Weights of a small sound classifier.
Data: 78125 training examples, 18.9 epochs.
Rows from block 9, named by matrix and row number. Rows with one number belong to one channel. Each number is 500 + 25 x the weight over its row's rms, rounded and kept within 0 to 999. All counts start at 0. Numbers have three digits each. After the name is the row's rms in percent of the matrix's.
# filt: filter width-3 conv, dilation 16 (model.blocks.9.filt.weight, 384x384x3), inputs 308-383, a 3 kernel for each
# gate: gate width-3 conv, dilation 16 (model.blocks.9.gate.weight, 384x384x3), inputs 308-383, a 3 kernel for each
filt.58 093:492463563442532510554490496482492554510480508507482472535507504491531493502545487512482530484483487520517510590462503470504504501528488535484486464524472519505520514479535456507507540481517521490525504483498466509475471512511503505515476496496488518447512511517508551498532495472467522481490487473478489488499488522488492501488502492510527505477515473538497545478501505534486493467513490490473502501515520528470486518528478519489526540521523538499463526471513562482496449530529500432491509535461483501523490500519527473536485517514466475511465556500535481510496535500489528510536485554483549499504511514447522532484533516510523515516474529510513526499508509528501493451529522507531471
gate.58 099:470425503524494521505476442506472511477465484532495477466487492553484524549475492498456528516471519518472501482572466504461505565477500491520524538502510522490510497497489494490518522505512503445510475534493499503496539530521514478523501460484557529474510529529569514488542517474551496533502494499504493506520496499505483489529498492512467494505503529463472468501442512528531518484463486515456512497472513473494512530487487474464479529492494486519494530531487454503457519498490463466490534447452501490517519521507495479500506503519510498484569469493501562481518471510554517533456486518524544484486463523499455502516509516545491502480477512502509507509495508510505471523464511575472505
filt.59 107:469489508543491498507507504499510506459493494489489495440479484541507474457492479494512508555525446494502485516493518483510505497492473540545473502518498487530524535520494483479474488498468522523521505474477579509504473485468489507480495493503512511498487504510467510502476499486458503474445497483653537496554507507424501481388449474452505491541530516488459520546497515485483476547495486516484502493516506506492493469480486503503508495502482509479517475473483478471508504491520488508495430479506517504480510511481455505466509508516500482485510500496518499513535500498490498480472504501497498480458484507511499508433485495482516495474523498488499509515519511500482513527534496514499498
gate.59 116:466493473491523532486496474488484513472462457551515542510489483499520543510481468500493514519539553493473487503520518493490477509498488492495508498522536526490507499505514508470490492491495510521558482512489501535538516506549509497519486476505495503467520490497486483484495505473510478493498484506518565651505496513489452449521437401487457448530523524486486458510533539469532540478488543496516540498493509463484479502477448525477518488490500464505513498513493488505496490496500511495495505483442490482517513478513509467456508498506486484506526496474505502504514501528502488496498491513499512516507461470505499513510467445483465446495498514521505509509472470499514497505508545508517498
filt.60 094:478459508469541436495483520519512515480493498476476506512487500474502443482490475512494477507488492492505508494470564483530471491505489513481506510529499523484484516464560452517461534471551513472481500495520545492502503511476502497518505505487527487518517506554513523478538473511476494526499488469536486497519468534482526465460520493496496472522506480504492544462509451488507504468530487468503432505507463474510521500480508532496469542512525465524474474483533491495537525499503510475493481513476543487526491491518519480509509497519527471551499497510513478552548485487478484590508506482520527504494500549496520460514498498492506485504479513505509471543473523471505537498522486497493488
gate.60 098:475477489506498474501524459487514507476481469551491525507487505496501513515470493499481540474514525462458510531522531519483464533485530489533502586519512491467502476490533551494498473496519454448508501492499492504498546515524502465538519485473503534467514487556533518461499517463517474549499477508462509515458517507513512477547480504483485474466498528498518489493475492518560505521497478488538478516519488526500520489442510444467521507503514463529501527499529547516494452494479458488547530466478475495517543540495440506506529524518453481502504477485522549524489483502505531517495505498525539468508479512539507479488479513474486468488494512504504516482522503563496516516535477537497477
filt.61 109:481500506483464514524502519461474490491521466495524489482498500469478515460471499505491531460528479489468497545532531511544487504491494505518499539535488496526498479510518491514473474478500452498516505484487497479489489472473473474486493494481499489499505490531537508514504509489480480498490491468473465502437475514474527486518501479456500501491487539512501533452504518485513476552515449483500480516502514525518498454512521435466516499470505487550539509515463566534487486455471466556499554475538446479503557500467433501500543491489518480469490488518515532489494452533496537499517507506479536480541509467552504496488481535458493538499527497444471538557505518561526536560510468506473508
gate.61 102:493493460523488481453496469451473497447486467527521543522524488542505478521526514527496481493512543546513514566553512494498493507510547491506478472519553501529496522546526482469500556522506521525499472493518499510514506495537562503502409464480475518510522506539480497478484488500563500522521548556519500524554501483480474474487484510495496481500496525513498480551492497590533503486464498495471503515490466478487495506524523509525519507509531426549508498523528518493469476482516486491487486496488507473515491499490519489495436480510536505547458484501506511502520467524527488520513496473497515518458486484470438486522492506465505456534537473539503509510476481487512493489490506519530534
filt.62 115:478541476455516503492479535509486526459529499499499499470478496445552470505525466508542492510507530461534462500468488482515493493506485501536476502526472458506464596471511475528499500501484455534497511489510493485496505497491457534465468507517532483519563509518490524502506494497469500493440508499501505509492503499486516519505501501455523466528497536504495471446522495466523440452513492480534484487513505474473483481516469536500548499498510514450526480482473468484456469462506483503495431500494505507511490507505490530495540498504483465512497496506566469493459521483542507510480510503485456517465493492484518498512493510468472537472519486525510539525495481483468506471500500503512474
gate.62 105:426494487506483478479496513461523537471498487517499461534484445515476509509487494512475490519524487522478513526473488517469474509521498544501538488516482515485483512474488454484518514493485533469495502498502505485520447501497516504500434531519481519559505494526492497502507495521502514511535511495527494505508476532508512520468505505505470491547503525502440503491484433521460474492467490471510516521501503506468457507488448601509545559488497512516482467518502475474439456490541497494503459503523504490528522507545526484509441522522488497550491496525487481519578468501461485503523503486496502488477501529472511515518519497500549534507482446538506487522498528486528473487525506493482483
filt.63 099:457531496511485481465479521509483457463496460497533526486519566506492487482490505541540515529504460481490489487519507492541494505489496530506454501504538456515497482515477493503477517481501496514464492488526495487505491513517495516491470494514473446439534490505529472479512458481526517463512487541501487480493481492492492470482508519501498479520493497467525486494547489515486533466497462490486481527512501523527488497512512529482459542482498462483441462521530479521520475439483479550486463470525522491480475485475530485481502503517503490523516462476507504471522493486550500495501532491468490513485512453484518468489516505481463448475523514512495503513502467476525496480509492503494506
gate.63 095:506489498437523524482452486460462513484472460494513437510539518479515533519513508486486470448493479537532503542496448495466497502501509489509505510504495516504521517476460452518492522525500477496500503484518528509527494514527486504511434472513495483510505491510509515528510496482504493495486515473486502500495485485487481493506505497492499478492487514548495500423494498560554503496479477472477522463506497520517496480511495493483486505488476547521579544520503532521449494504506493480462504489518441496516504479465505515487499473528496509471470479497519478489521520506503517494474515477444525485463457480452476494497464490492492517517516460482492497516477483514488472465495510511526506